Rows from block 2 of the text decoder of a small encoder-decoder audio transcriber, named by matrix and row number. Rows with one number belong to one neuron. Each number is 128 + 24 x the weight over its row's rms, rounded and kept within 0 to 255. All counts start at 0.
After each neuron's rows are labels from the 100 texts, of 14976, where the neuron reaches its highest value: "fires on" is the input token at the peak. Only what is clearly more common there than usual is listed. The data: short made-up English sentences, spoken by a formant synthesiser in many voices.
# fc1: MLP up (decoder.blocks.2.mlp.fc1.weight, 512x128), inputs 0-127
# fc2: MLP down (decoder.blocks.2.mlp.fc2.weight, 128x512, transposed), outputs 0-127

fc1.463 [111 164  76 128 137  76 136 156 137 149 110 143 122 125 132 111 117 106 148 153 153 110 123 130 136  99 105 173 120 144  97 114 182 123 111 131  92 161 148  92  97 135  93 147 133 126 137 154 126 133 120  97 135 129 109  84 131  88 105 151 139 143 155  90 122 156 156  99  99 152 151 150 126 107 146 151 136  99 108 110 143 139 162 150 112 152 158 168 154 131 144 118 159  92 164 116 139 148 162 114 140 137 121 132 120 132  86 159 103 157 137  71 113 159  80 140 128 138 135 150 158 135 132 149 168 120 180 128]
fc2.463 [140 111 161 132  87  90 128  98 158  99 155 143 126 127  62 106 155 131 124 126  97 160 147 144 100 158 111 134 136 129 150 110 153 112 161 138 112 105 148 122 177 162 110 106 163 109 115 132 122 116 182 104 129 112 125 140 168 148 137 152 102  45 145 119 134 156 119 147 113 125 134 130  98 126 107 118 141 139 130 138 122 132 130 129  81 150 133 124 154 129 178  98 121 149 181 104 123  94 110 143 143 181 153 152 159 162 110 129 130 116 141 104 139  95 160 116 125 112 148  98 134 119 137 138 107 141  82 129]
fires on: "g"; "y"; "d"

fc1.505 [117 149 129 117 128  92 127 197 138 111 109  91 126 132  93 145 134 145 131 164 169  99 118 102 167 108 131 176 100 107 131 125 165  88 135 132 126 141  99 125  95 156 146 191  83 120 117 132 124 123 118 110 169 104 170 146 113 140  73 155 164 135 118 165 119 128 130 179 100 172 110 117 129 103  91 142 143 113 118 113  92 138 107 125 140 137 120  96 130 149 111 123 138 118 127 125 134  90 146 154 111 137 136 129 119 119 138 147 153  99 137  89 141 107 121 135  77 101 118 152 167 109 149 125 130 120 127  82]
fc2.505 [154 133 130 127 113 107 136 123 102 142  95 126 145 100 104 113 135  99 129 146 148 160 146 137 140 109 132 158  94 146 110  98 160 105 146 135 132 137  90 116  92 127 157 156 121 144 111 149 123 157 139 127 167  96 150 139 135 121 102 145 148 188 143  96 131 119 135 148 129 176 183 119 103 136 134 165 123 116 147 153 127 134 137 120 126 120 119 134  88 129 129 148 149 131  88  95 127  93 156 111 208 186 149 117 156 115 126 147 105 101 146 110 149  96 112 117 163 103 115 122 134  95 139 160 111  64  82 136]
fires on: "r"; "d"

fc1.489 [ 88 125  95 125 106 131 160 144 143  98 135 116 117 153  98 144 154  95 115 111 132 127 148 187 111 168 130 146 151 141 114 153  84 130 151 102 139 106 128 145 174 102 156 135 139 131 129 130  98  97 107 119 121 147 127  79 172 130  79 160 105  87 115 128 135 159 136 124 150 127 124 100 138 143 163 149  97 163 129 159 197 157 126  85 140 143 150 144 116 133  96 100  76 130 160 162 100 143 164 124 105 147 127 130 136 111 140 102 154 142  97  74 106 109 127 118 125 127 147 131 136 142 135 144 150 131 146 155]
fc2.489 [143 152 138 129 123 145 144 170 133 136 142 161 137 104 137 121 108 100 179 122 130 136  82 133 141 150 122 105 152 151 157 145 122  96 157 114 135 133 137 156 116 150 166 157 131 154 103 106 143 105 120 130  90 162 121 129 122  86 150 112 133 144 102 151  98  67 141 119 160 149 142 108 112 109 102 156  94 104 124 132 122 139 155  79 121 156 109 107 136 132 121 111 102 121 145 129 115 145 134 179 140 162 130 127 144 142 116  95 182  50  96 137 104 106 145 124 156 150 134 112 166 138 143  65 132 141 104  99]
fires on: "h"; "v"; "f"

fc1.435 [128  85 171 142 152 110  94 163  84 141 110 155 118 139 140 123 116 152 122 109  98 136 106 123 110 129 109  86 108 138 144 183 115 141 166  98 121  93 105 116 135 108 173 105 129 110 107 173 149 141 105 132 133 151 124 120 103 110 127 119 131 139 158 103 121  91  95  67 156 120 119 133 158 174 141 107 143  71 155 140 118 120 122 121 142 129 106 117 100 143 128 112 143 135 140 108 113 111 122 131 112 150 100 113 126 118  87 119 152 107 120 122 139  91 112 170  86 167 143 125 155  89 181 177 116 123 126 162]
fc2.435 [119 106 165 130 142  86 105 103 143 107  86 138 124 142 161 142 115 128  91 116 185 142 169 171 139 155 117 119 103 171 182 123 122 121 122 157 125 128 149 101 127 155 131 159 118 128 106 106 144 103 154 108 161  94 126 120 157 108 161 137 141  92 129 153  93 122 138 139 175 120 114 140 105  91  91 129 130 138 140 106 121 108 152 138 115 130 156 122 143 101 179  80  95 110 193 138 124 151  84 118 142 126 117 117 129 157 129 131 118 106 129 125 152 119 131 120 110 145 113 115 119 123 124 127 188 129  64 126]
fires on: "a"

fc1.50 [161 137  85 175 142 144 133 140 105 174 152 163 131  90 160 132 125 172 121 109  97 152 130 133 138 130 161 141 113 137  90  93 137 112 130 118 113 160 130 147 163 155 104 123 117  86 115 119 104  95 156 152 125 131 158 148 123 109 127 136 116 155 128 150 110 159 141 115 143 109  93 162 136 115  58 203 124 102 149 151 108 150 172 103 100 134  97 150 156 109 115 170 143 113 103 142 115 141 109 121 152 143 150  98 122 139 107 175 123 131 154 158 113 109 112 103  94 139 106 102 121 141 120 121 111 146 136 148]
fc2.50 [127 137  94 160 104 126 148 157 131 131 161 157 140  94 110 129 125 119 115 149 128 144 135 143 168 110 136  96 204 158 113 126 141 118 146 126  96 108 138 129  93 118 161 145 152 136 141 134 148 164 122 140 184  98 124 112 138 157 128 130 127 104 152  95 133 126  94  86 120 160 114  92 133 191 132 138 117 165 163 115 134  93 163 164 140 147 129  80 144 100 103 104 135  93 109 120 160 104  86 119  94 123 147 110 145 103 104  83 146 134 158 110 122 109 129 169 136 167 117 106 153 121 138 117 128 153 110 115]
fires on: "y"

fc1.75 [113 104 175 112 108 146 124 153 139 175 122 142  97  93 119 166 149 107 138 119 110 118  84  81 151  92  94 128 117 116 142 153 134 129 139  90 121  74 147 158 108 154 146 127 113 145  97 139 138 155 102 130 132 103 153 110  93 146 125 142 159 127 127 149 114 117 119 135  94 100 123 129  80 185 169 104 116 120 150 108 144 136 112  67  79 148 126 156 154 138 104 166  91 119  92  97 137 121 152  84 139 153 145  90 124 123 122 142 136 114 138 150 138 167 119 137 145 117 153 137 131 135 113 119 163  91 130 112]
fc2.75 [143 125 156 116 118 122 131 106 130 124 161 146 129 118 143 145 113  68  96  76  86 109  73  96 126 161 110 119 162 132 106 137 128  92 150 150 128 156  85 135 140 138 138 147 161 126 171 129 150 106 148 171 169 180  81 124 150 152 214 141 133  93  95 127  99 162 140 124 139 130 122 112 127 136 133 161  95 153 149 140 118 112 104 143 148 151 120 102  87 120 144 108 126 115 137 143 146 124 124 131 149  90 117 132 124 159 147 146 115 145 159 144 157 114  98 132 153 145 120 126 115 138 145 123 151 151 168 117]
fires on: "r"; "n"

fc1.473 [106 160 134 101 202 118 120 168 102 146 140 170 182 192 120 155 118 152 142 182 122 114 135 152 158 132 174 107 103 119 110 118 146 147  97 153 102 132 148 154 179  96 151 103 156 118 115 143 100 139 131 120 116 167 120 113 131 159  83 136 136 152 120 169 114 146 140 132  95 143 170 131 162 172 122 111 150  97  95 126 124 154 117 154 150 145 152 141 127 124 128 133 127 130 117 137  90 144 153 125 139 103 110 117  67 108 134 168 127 136  99 134 145 133 114 151 106 137 130 135 141 127 125 135 119 142 132 150]
fc2.473 [132 139 167  82 112 122  94 124 125 103  96 120 126 165 141 157 132 119 147 136 130 129 144 146 104 112 102 122 195 124 112 146  99 114 121 113 153 123 159 130 111 150  85 146 131  96 133 121 119 131 123 129 122 143 137 112 121 120 145 179 134 139 149 144 105 170 145 139 119 159 191 115 104 196 159 113 113 112  94 106 119 121 146 117 144 123 131 113 100 175 152 131  76 126 114 143 158 132 154 122 135 148 106 163 167 104 102 155  93  82 109 107 124 126 128 110 154 138 176 116 100 149 124  94 104 171 158 114]
fires on: "y"; "e"

fc1.25 [137 130 135 137 120  98 122 135 106  57 125  79 144 110 126 106 130 103 138 162 109 162 175 119 121 113 121 143 122 121 115 110 184 150 135 154 113 142  83  83 125 119 131 115 114 104 150 158 134 104 155 104 140 145 143 164 107 114 154 140 154 136 121 178  91 131 110 134 172 147  91 125 102 145 126 164 122 146 116 164  78 162 118 136 145  98 156 150  93 119 109 109 139 153 118 122 104 101 103 162 120 130 113 122 109 102 103 151 127  93 155 128 113 117 157 126 139 110 166 103 119  77  87  95 114 155 124 113]
fc2.25 [144 121  98 136 194 173 132 127 124 158 144 137 110 149 129 179 155 127 152 128 159 152 128 131 106 130 129 108 164 171 114 120 128 124 158  95  95 167 152  94 153 127 136 174 103 138 128 117  91 130  96 130 118 148 146  75 145 115 157 144 156 132 148 121 151 136  88 118 110 136 105 146 136  81 152 130 141  82 124 117 137 165 177 132 111 179 142 122 129 113 144 126 121 118 149 146 131 133 116 155 130 118 130 183 164 152 148 106 135 102 131 148 139  97 182 127 128 160 124 145 125 134 130 153  99 163 137  82]
fires on: "g"; "n"; "t"; "d"

fc1.498 [131 121 113 111 135 102 166 113 152 134  93 127 143 151 112  87 126 102 130 160 106 154  88  94 146  98 105 118 120 133 161 113 138 161 161 131 137 121 113 128 137  94  97 108 109  93 156  85 101 133 105 132 122 147 110 142 174 137 113 137 152 146 105 127 120  79 118  94  65  90 137 168 131 112 127 158 111 127 140 127 140 125 133 152 142 160 126 168  98 142 153 128 168 111 160 135 152  96 140 103 152 154 185 116 147  83 158  96 115 152 134 138 148 140 114 156 100 142  94 114 105 107 143  94 102 163 115 107]
fc2.498 [ 96 108 115 157  93  80 103 126 102 128 116 131 120  87 121 138 133 130 126 119 126 161 125 123 131 126 125 135 158  94 137 131 159 167 128  91 112 154 111 109 141 136 107 144 139 153 126 145 157 100 129 142 122 138 137 119 153 120 138 166 134 109 143 158 141 110 127 136 111 149 107 146  84  94 137 104 151 154  76 129  83 121 169  71  98  93 126 104 149 113 172 138 130 120 144 116 119 157 134 135  93 133 165 173 111 115 140  90 132 116 106 155 140 151 130  96 100 167 144 134 168  77  96  81 116  65 121 134]
fires on: "g"

fc1.445 [116 136  98 141 124  86 153 111 123 117 143 159 110 109 158 177 127 130 142 149 101 118 117 111 137 152 137 149 110 136 172 179  82 118  95 101 130 151 125 114 119 131 109 173 145 105 121  88  85 138 102 183 152 150 139  98 109 144  81 166 121 163  89 110 138 112 159 103 122 152 143 161 114  99 133 172 119 110 149 144 147 145 134  90 123 130 172 100 105 135 123 105 106 117 119 142 169  96 126 132 154 139  84 122 135 105 128 151 100 133 114  55 152 129 143 107 118 112  93 111 129 130 135 118 139 124 116 108]
fc2.445 [133  94 154 129 115 141 128 103 132 114 101 145 113 138 129 164 146 119 162 136 136 128 120 102 107 140 127 111 110 163 113 134 116 129 151 149 123 111 150 123 107 140 180  85 131 131 138 147 132 110 125 155 118 118 110 103 174 104  91 141 153 155 150 127 122 144 179 160 175  88  66 120  82 168 163 123 126 140 141  95 142 137  73  98 119 140 133 101 140 130  95 133 113 151 126 152 164 178 126 145 120 120 123 188 147 148  94 195 137 129 133 122 168 132 146  96 134 146 124 132 143 127 138 161 145 115  91 110]
fires on: "h"

fc1.287 [146 142 106  78 137 141 133 111 155 112 142 166 128 139 132 128  97 117 129 110  95 111 167 119 156  65 130 164 154  93 166 141 165 127 119 102 164 122 110 128 120 114 104 142 139 143 136 133 172 153 125  80 129 137  98 108 109 147 124 116 148 163 112 104  89 152 113 140 163 114 146 114 142 125 161 133  94 115 160 128 171 134 127 152 168 176 137  92 103 110 169 147 125 141  80 148 129 132 110 139 146 111 162 146  91 109 131 145 120 117 100 104  91 110 132 138 134 153  95 106  98 108 141 187 105 127 142 106]
fc2.287 [116 162 121 146 136  79 136 116 183 132 129 181 121 119 112 151 110 120  85 147 130 126 107 101 185 145 116 114 109 126 150 140 121 112  88 172 129 130  83 124  96 143 143 129  78 126 137 150 106 124 104 123 182 106 140 122 105 173 122 112 115 187 115 169 120 109 121 134 145 140 155 116 117 132 146 149  96 144 117 126 117 107 146 127 106 141 156 131  86 100  94 125 131 137  59 129 104 156 104 139 100 102  70 140 122 125 134 144 120 121 125 124 110 106  97 125 113 122 145 172 157 147 109 158 118 149 143 117]
fires on: "r"

fc1.214 [113 138  98 124 159 160 155 167 129  83 105  89 130 109 122  97 150 157 111 136 124 169 161 132 129 144 137 165 128 129 165 120 129 108 179  87 109 123 150 156 136 127 148  96 148 155 135 151 129 144 124 101 111 132 125 153 135 159 125 132 134  69 140 156 161 172 161 112 162 113 109 124 162 140 108 128  87  98 164 133 106 100 153 146 125 114 121 118 178  82 130 136 174 154 161 125 114 108 162 127 135 111 113 124  64 159 146 143 152 143 153 117 125 112 119 138  95 133 124 100 135 125 136 103 121 134 146  81]
fc2.214 [115 112 118 101  76  86 139 105 103 154 110 120 110 123 128 142 144 140 120 137  72 134  99 130  90 105 133 138  92 116 168 122 194 152 113 134 117 122  97 151 149 144 125 150 112 120 150 118  92 107 109 124 141 122  86 103 140 105 111 136 103  99 145 108 132 102 175 132 142 153 165 120 143 119 119 132 100 129 121 114 128 142 133 153 118 148 126 104 106 131 150 133  89 146 103 120 149 128 153 139 152 153 158 104 141 144  88 173 139  71 106 106 149 136 143  55 127 122 141 141 118 135  98 156  67  94  98 133]
fires on: "g"; "y"

fc1.313 [114 128  95  94 123 114 202 133 127 112 131  91 137 108 144 156 131 148 102 120 126 155  95 155 146 115 141 128 123 115 151 147  97 123 136 156 138 130  82 112  85 137 112  92 119 100 122 147  89  93 129 147 129 145 124 151 109  99 141 119 138  99  75 104 120 132 123  90 145 136 141 151  97 112 110 125 144 138 124 108 160 152 121 121 131 168 119 122 102 174  88 129 136 120 147 133  98 188 126 141 120 112 104 145 159 147 130 189  90 182  86 105 124 131 106 132 135 121 145 116 144  99 155 112 166 170  96 120]
fc2.313 [143 120 173 116 161 147 117 132  75 148 162 107 137 128 106 120 133 128 145 145 115 149  96 104 159 113 132 137 144 115 135 133 154 119  71 102 181 158 112 143 100 139 154 111 111 102 137  94 104 181  96 134 143 129 153 107 167 134 164 141 139 116 127 153 136 154 127 133  91 134 123 117 133 135 169 115 144 119 150 163 120  92  92 150 174 121 122 131 125 129 159  87 117 142 140 137 120 111 117  88 144 123 133 137 148 141 114 147 137 101 155 137 191 140 151 116 112 150 123  54  98 133 166 167 136  99 161 140]
fires on: "h"

fc1.416 [ 95 141 101 148 153 127 135  80 118 159  98 167 131 152 123 137 169 119 136 115 157 162 132 132 124 143 117 111 148 108 109 117 152 159 120 137 122 110 165 132 146 105 161 135  89 103 120 166 162 147 120 116 126 162  90 147  98 143 140 135 185 108 116 122 102 147 148  87 119 109  94 100 144 148  97 126 151 111 150 144  81 139 161 152 126 150 152 120 179  75 101 125 132 122 109 142 169  87 119  97 152 104  90 113 128 102  82 179 159 156 115 141 142 123 148 109 109 142 131 116 125 146  92 133 120 131 145 119]
fc2.416 [119 155 139 132 152 135 148 131 100 111 143 149 155 155 148 134  91 101 112 111 135 131 150 125 135 121 162 130 155  67 132 130  91 130  95 153 160 129 137 195 127 148  99 153 119 144 183 119 134 128 144 136  93 162  95 143  88 106 115 117 122 142 140 124 133 130 131 147  84 160 117 134 134 130 139 105 109 130 132 151 145 144 118 150 142 117 134 126 122 132 136 120 135 136 131 106  95  99 172 176  90 149  98 117 195 134 128 107  88 141 139 186  80 127 151  96 117  96 142 135  94 156 104  90 146 161 157 131]
fires on: "a"; "n"; "u"

fc1.343 [110 103 131 162 117 105 112 136 117 162 147 110  71 132  84 135 120  93 146 129 152 163 133  80 136  96 112 141 181 111 146 115 156 133  89  98 173 133 124 134 108 197 110 158 147 115 175 144 140 109 126 142 128 144 103 126 131 115 181 126 183 123 139 132 169  87 110 111 132 151 107 105 125 121 185 136 110 121  76 145 105  96 135 153 113 106 121 133 120 112 106 153 165 116 108 122 130 152 123 128 135 113 140 131 140 110 146 164 158 138  90 143 121 131 101 167 122 126 103 148 140 157 136 147 140 123 142 153]
fc2.343 [143 159 200 150 118 117  68 129 112  85 105 168 140 119 153  97 122 178 156 125 113 112 116 140 162 159 130 118 117  81 126 129 133 118 143 132 125 145 140 113 162 138 147 134 111  45 121 111 112 145 155 126 126  93 113 128 111 149 103 142  90 130 130  97 123 119 168 121 120 129 149 138 129 111 113 162 110 136  82 131 153 149 103 142 153 124 120 115 105  87 133 124 102 146 148 184 139 116 157 136 124  73 102 127 136 108 149 137 118 134 107 127 149 130  91 157 103  96 137 129 116 153 106  79 103 137 118 136]
fires on: "r"

fc1.29 [121 144  91 165 132 142 141 154  99 118 146 111 111 116 144 119 136 185 152 133 111 190 158 162 115 106 128 115 109 173 104 115 135 142 139 144 107 138 154 112 126 130 135 116 121 147 136 142 115 118 133  80 121 153 128  84 127  96 121 174 169 149 104 102  84 129 121 106  84 105 123 144 126 186 108 123 109 116 106 103 106 118 144 151  98 106 105 124 139 149 143 130 184 138 144 133 130 105 117  83 165 121 161 129 110 109  85 117 129 109 127  94  91 111 116 106 174  98 167 133 139 122 107 114 136 148 116  75]
fc2.29 [137 146  99  96 134  88  94 100 115 168 143 101 144 187 120 147 145 117 123 154 133 150 120 127 127 128 142 159 164 125 136 127 103 137 146 132 156 119 114 140 137  61 109 122 113 113 153 163 150 113 124 122 133 131 147 154 134 129 128 136 131 130 133 133 144 146  80 127 161 157 160 105 112 186 115 172 131 194  90 121 156 112 117  75 109 117 170 131 120 110 145 125 121 124 141 105  98 158 141 140 123 192 168 118 123 118  88 159 109 122  97 126 127 119 151 104 127 129 181 135 150 101 142 115 145 110 121  90]
fires on: "y"; "p"

fc1.245 [140 116 138  73 173 157 127 120 145 120 120 123 179  96 147 141 156 127 126 148 102 117 135 107 156 148 159 120 177 131 134 113 101 154 140 132 167 135 107 119 109 130 157 148 141 136 155 145 123 170 110 150 124 107 110  72 124 148 168  86 179 123  86 157 115 134 109 127 134 121 143 121  94 166 129 112 112 112 163 143 125 167 145 141 121  87 139 116 121  97 133 109 119 116 100 147 152 106 143 133 151 161 146 127 144 107 148 155 167  85  94 115 101  72 136 127 124 137 103 165 150 104 103  81 110 103 142 113]
fc2.245 [161  58  97 127  68 147 100 120 139 137 117 115 130 150  87 117 139 144 118 128 122 127  98 132 107 111 113 118 102 153  83 145 120 138 110 146 140 132  95 151 108 165  96 174 103 141 157 134 144 144 112 154 172 139 137 115 106 126 116 136 124 115 156 147 107 131 143 115 139 134 106 106 176 100  87 137 146 141 163 118 125 152 129 115 116 157 146 145 115 138  78 108 134 123  99 104 131 149 112 106 139  93 135 124  93 117 126 110 122 144 139 128 150 108 134 102  89 180 113  93 144 124 165 180 160  87 176 163]
fires on: "a"

fc1.129 [133 161 120 123 162 159 103 150 145 151 132 130 134 127 118 110 134 111  93 110 126 139 133 142 149 127 164 127 138 133 168 135 130 109 124 164 102 132 123 120 108  76 109 130  73  88 128 152 160 106  95 118  95 144 140 126 180 107  73 174 161 126  88 119  99 140 155 117  94 114  92 112  98 139 139 142 132 143 137 143 128 144 149 136  94 164 133 128 107 107  88 199 133 138 116 142 170 142 113 108 131 113 102 106 141 118 109 108 137 139 120  89 141 158 115  78 109 118 164  99 130 163 137 123  80 110 156 133]
fc2.129 [122 194 129  91 191 143 142  88 144  93 128 125 134 130 166 121  83 169 122 109 118 134 134 133  74 134 122 163 153 124 132 113 118 139 130 118 136 125 113 153 118 127 152 112  90 147 114 105 106 133 124 157 163  94 118 137  78  87 123 128 122 139 156 150 127  76 120 134 140 115  99 135 132 147  83 109 108 143 109 115 130 108 158 124 131 117 126 114 134 118 121 127 105 146 106 149 161 148 168 145 105 137 113 145 127  81 148 138 149 134 117 104 115 140 130  91 130 129  94 173  93 126 121 135 133 202 190 131]
fires on: "a"

fc1.254 [146 106 131 118 152 112  80 160 102 128 117 152 136 195 166 145 137 110 142 150 115 105 144 120 104 116  67 142 124 114 154 136 114 156  98 115 148 148 179  92 164 132 170 161 125 155 151 130  88 109 102 130 142 143 127 147 140 177 153 130 143 143 134 105 144 137 150 114 136 134 145 156  98 108 101 158  94 126 101 116 129  90 131 142 100  98 148 144 106 155 127 130 107 175 117 126 115 106 153 118  86 146  92 164  99 133  94 124 159 117 135 120 104 154 170 121 140 120 172 139 100 125 112 156 126 167 116 113]
fc2.254 [114 142 122  95 113 151  97 113  93 126  96 122 127 138 137 120 126 110 138 140 160 110 109 110 130 106 126  72 116 138 112 124 134 141 121  96 123 139 124 156 100 124 131 167 116 118 102 120 125 150 115  87 130  99 124 130 142 122 147 112  51 162 119 129 146 110 160 122 167 137 125 144 144 140 127 154 131 162 101 122 136 133 105 139 111 158 116 171 134 163 115 116  79  63 145 158 174 140 179 153 132 134  79 128 165  87 113  95 111 119 151 136 141 112 134  90 125  74 125 158  96 183 141 130 112 103 141 119]
fires on: "r"

fc1.407 [159 101 160 126  97  90 112 101 121 154 164  82 124 109 125 100 157 100 140 132 127 135 118 124 137 127 155 132 128 127 151 104 155 117  75 103 112 158 106 114 185 122 111 158 171 145 111 149 123 126 104 121 127 130 105 116 128  96 139 137 154 147 129 148 118 215 163 123 113 160 108  70 103 152 107 125 139 138 124 171 117 161 128 135  84 130 145 171 156 171 139 103 128 156 140 141 152 135 120 111 185 161  88 134 159 119 122 131 117 123 114 124 129 149 157 127 142  99 143 159 150 127 146 131 139 125 107 136]
fc2.407 [130 119 130 146 187 172 141  79 192  98 121 123 145 111 147  78 113 120 146 148 150 108 144 132 116 129 119 119 154 134 139 195  98 111 127 133 141  99 123 138 100 109 135 144 141 125 131 177 158 131 116 134 136 153  94 151 117 144 123 133 139 118 116 112 139 122 156 141 122  77 101 139 104 128 133 108 106 170 100  80 133 129 161 132 113 143 154  83 125 107 100  88 116 116  96  97 155 124 163 104 112 131 127 101 131  79 117 115 164 138 165 119 141 174 127 122 179 104 107 140 124 131  96 123 132 111 129 163]
fires on: "y"; "e"

fc1.409 [ 98 142 146 177 109 145 114 158 153 124 105 131 165 136 138 149 112 127 125 161 141  92 124 103 157 121 130 132 117  80  97 107 136 144 131 122 154 133 170 130  91  95 160 121 130 142  66 152  72 114 100 156 110 115 168 122 157 141 123 105 155 144  92 109 122 108 142 107  71 116 137 157 144 119 163 145 116 148 129 148 142  65 122 137 188 136 127 147 139 121 100 124  92 123 105 106 117 117 125 128 129 120 152 143 118 129  85 144  94 154 156  88 150 105 158 151 123 143 111 149  91 136 125 151 134 100  99 121]
fc2.409 [146 138 142 127 115 183 135 106  94 123 121 122 162 130 138  86 150 167 132 149 148 140 153 144 120 177 107  98 115 167  89  93 105 153 114 168 100  94 157 121 117 117 111 116 131 119 164 155 120 111 130  97 137  80 104 146 130 151 123 105 128 103 136 166 119 119 139 121 120 121 165 157 182 156  95 165 133 142 134  91 136 167 109 137 120 118 182 137 127 103 149 127 143 153  97 173 124 142 123 120 145 129 149  92 144  88  72 118 131 108 134 106 129 104 119 121 147  71 113 122 147 138 105  93 143 134 108 139]
fires on: "g"

fc1.159 [130 158 170 140 196 127 163 154 136 101 176 118 131 155 114  98 128 106 169 156 120 149 183 157 147 135 136 136  95 113 139 128 126  95 120  98 154 125 128 149 100 144 138 107 116 145 146 140 123 103 160 138  92 125 157  93 152 111 120 144 149 120 120 110 123 204  93 113 140 110 109 170  99 117 146 137 136 122 119 158 126 114 127 106 126 141  86 102 116 115 123 104 153 133 151 106 120 126 126 166 137 136 103 126 113 107 158 170 140 127 166 113 148 108 132 181 146 131  96  90 121  90 158 125 161 136 120  90]
fc2.159 [128 120 137 133 125 139 163 123 153 129 118 137 115 137 131 146 160 142 129  92 113 114 115 136 119 132 160 124 137 116 146 189  99 100  87 106 135 114 170 126 107 145  98 129 129 117 127 121 116  99 131 115 105 150 160 132 126 140 177 121  64 112 102 126 102 108 133 152  55  99 119  78 124  96 141 129 149  92 108 165 170 122 125 155 176 118 123 136 126 146 138 121 148 146 135 115  87 160  93 107 137 144  85 138 141 150 161 150 144 148 127 169 137 122  92 176 118 140 110  70 138 151 149  99 136  91 135 132]
fires on: "h"; "e"

fc1.209 [ 85 134  82 155 136 135 117 111 171 105 134 153 110 132 149 145 115 106 125 151 126 136  87  86 122 169 136 122 148 176 123 131 110 153  89 127 112 140  99 175  97 118 149 149 122 118 185 128 136 125 172 110  88  82 143 127 103 156 114 101 136 154 131  97 148 140 112  94 101 117 105 140  82 113 114 151 132 119 123 153 159 102 147 133 115 128 114 136 123 128 102  97 135 147  96 121 130 115 133  91 118  99 122  99 178 118 115 106 185 126 155 110 158 104 143 135 137 171 166  98 160 127 166 116 132 131 128 158]
fc2.209 [173  88 149 175  78 106 167 125 170 130 102 146 121 120 137 130 133 118 127 108  79  62 117 151 137 165 102  69 114 161 133 142 103  84  63 110  85 106 144 144  79 130 126 120 109 127 116 119 126 124 124 133 110 102 118 121 118  96 121  79 110 133 109 148 114 129 162 103 132  86 139 114 112 126 165 108 126 171 123 107 130 139 161 154  79 157 117 120 105 127 106  85 145 132 131 113 173 151 120 140 102 131 117 145 142 115 139 139 128 121 128 124 101 141 119 109 133 109 137 118 118 144 129 141 156 144  96 130]
fires on: "g"

fc1.122 [139 101  91 105 103 130 111 140 152 168 134 133 111 177 138 148  81 133 121 138  94 134 163 154 140 114 137  83  82 182 119 124 152 115 117 120 119 118 103 143 144 163 124 142  86 192 115  94 127 168 119 121 150 137 152 131 128 127 122 146 175 103 126 168 136 144 133 147 148 109 134 149 136 123  98 126 137 179 110 150 100 128  91 148 128 134 140 166 126 117 115 141 163 133 125 105 128  93 145 130 109  99 143 133 148  97 149 158 173 107 117 156 151 178 182 124 123 138  96  98 150 159 154 155 130 126 142 134]
fc2.122 [118 104 183 124 128 128 177  85 107 136 130 116 142 104 109 140 129 170 138 116 143 134 145 139 120 111 103 150 182 131 113 124 166  69 131 152 112  95 148 138 150  80 118  84 115 117 134 133 101 129  71 145 161 124 162 125 117 117 140 146 120 147  86 131 124 122 135  89 140 142 142 135 113 123 112 118 180 114 172 143  73  93 157 151 112 136 127 115 138 126 140 151 127 118 113 123 125 133 120 123 182 151 155 148 118 138 120  82 107 119 124 109 104 144 153 110  77 118  76 151 122  99 123 100 136 164 115 115]
fires on: "g"

fc1.160 [151 120 166 115 148 132 161 120 164 173 131 139  91 129 138 133 104 175 146 142 151  93 139 157 119 133 132 115 170 125 111 147 130 136 101 142 171 117 108 122 134 138 130 136 153 143 172 112 108 149 111  97 140 134 136 132 130 132 153 156 138 120  69 116 155 131 104 155 102 126  82 131 152 152 133 147 130  97 125 142 137 109 114 124 121 131 132 111  80 124 110 134 131 132  88 204 106 114 185 113 157 149 123 110 143 162  90 111 137 141 131 168 139 116 112 114 147 174 110 144 105 123  82  82 178 130 138  90]
fc2.160 [136 124 125 132 147 117 132 158  86 126 145 174 137  89 146 158  99 153 170 113 104 101 103 114 132 103 100 103 160 110 106 160 155 141  97 118 102 108  74 103 171 122 157  97 130  82 142  86 153 115 130 139 142 126 114  78 137 132 126 145 136 105  97 102 141 136 132 117 142 166 123 131  84 111 117 130  97 163 108 134 104 121 104 124 173 139 116 122 129  97 132 150 160 116 125  64 153 106 153 131 156 136 138 118 128 136 170 119 132 135 155 147 204 119 131 127 125 136 141 140 152 104 128  87 154  99 141 133]
fires on: "r"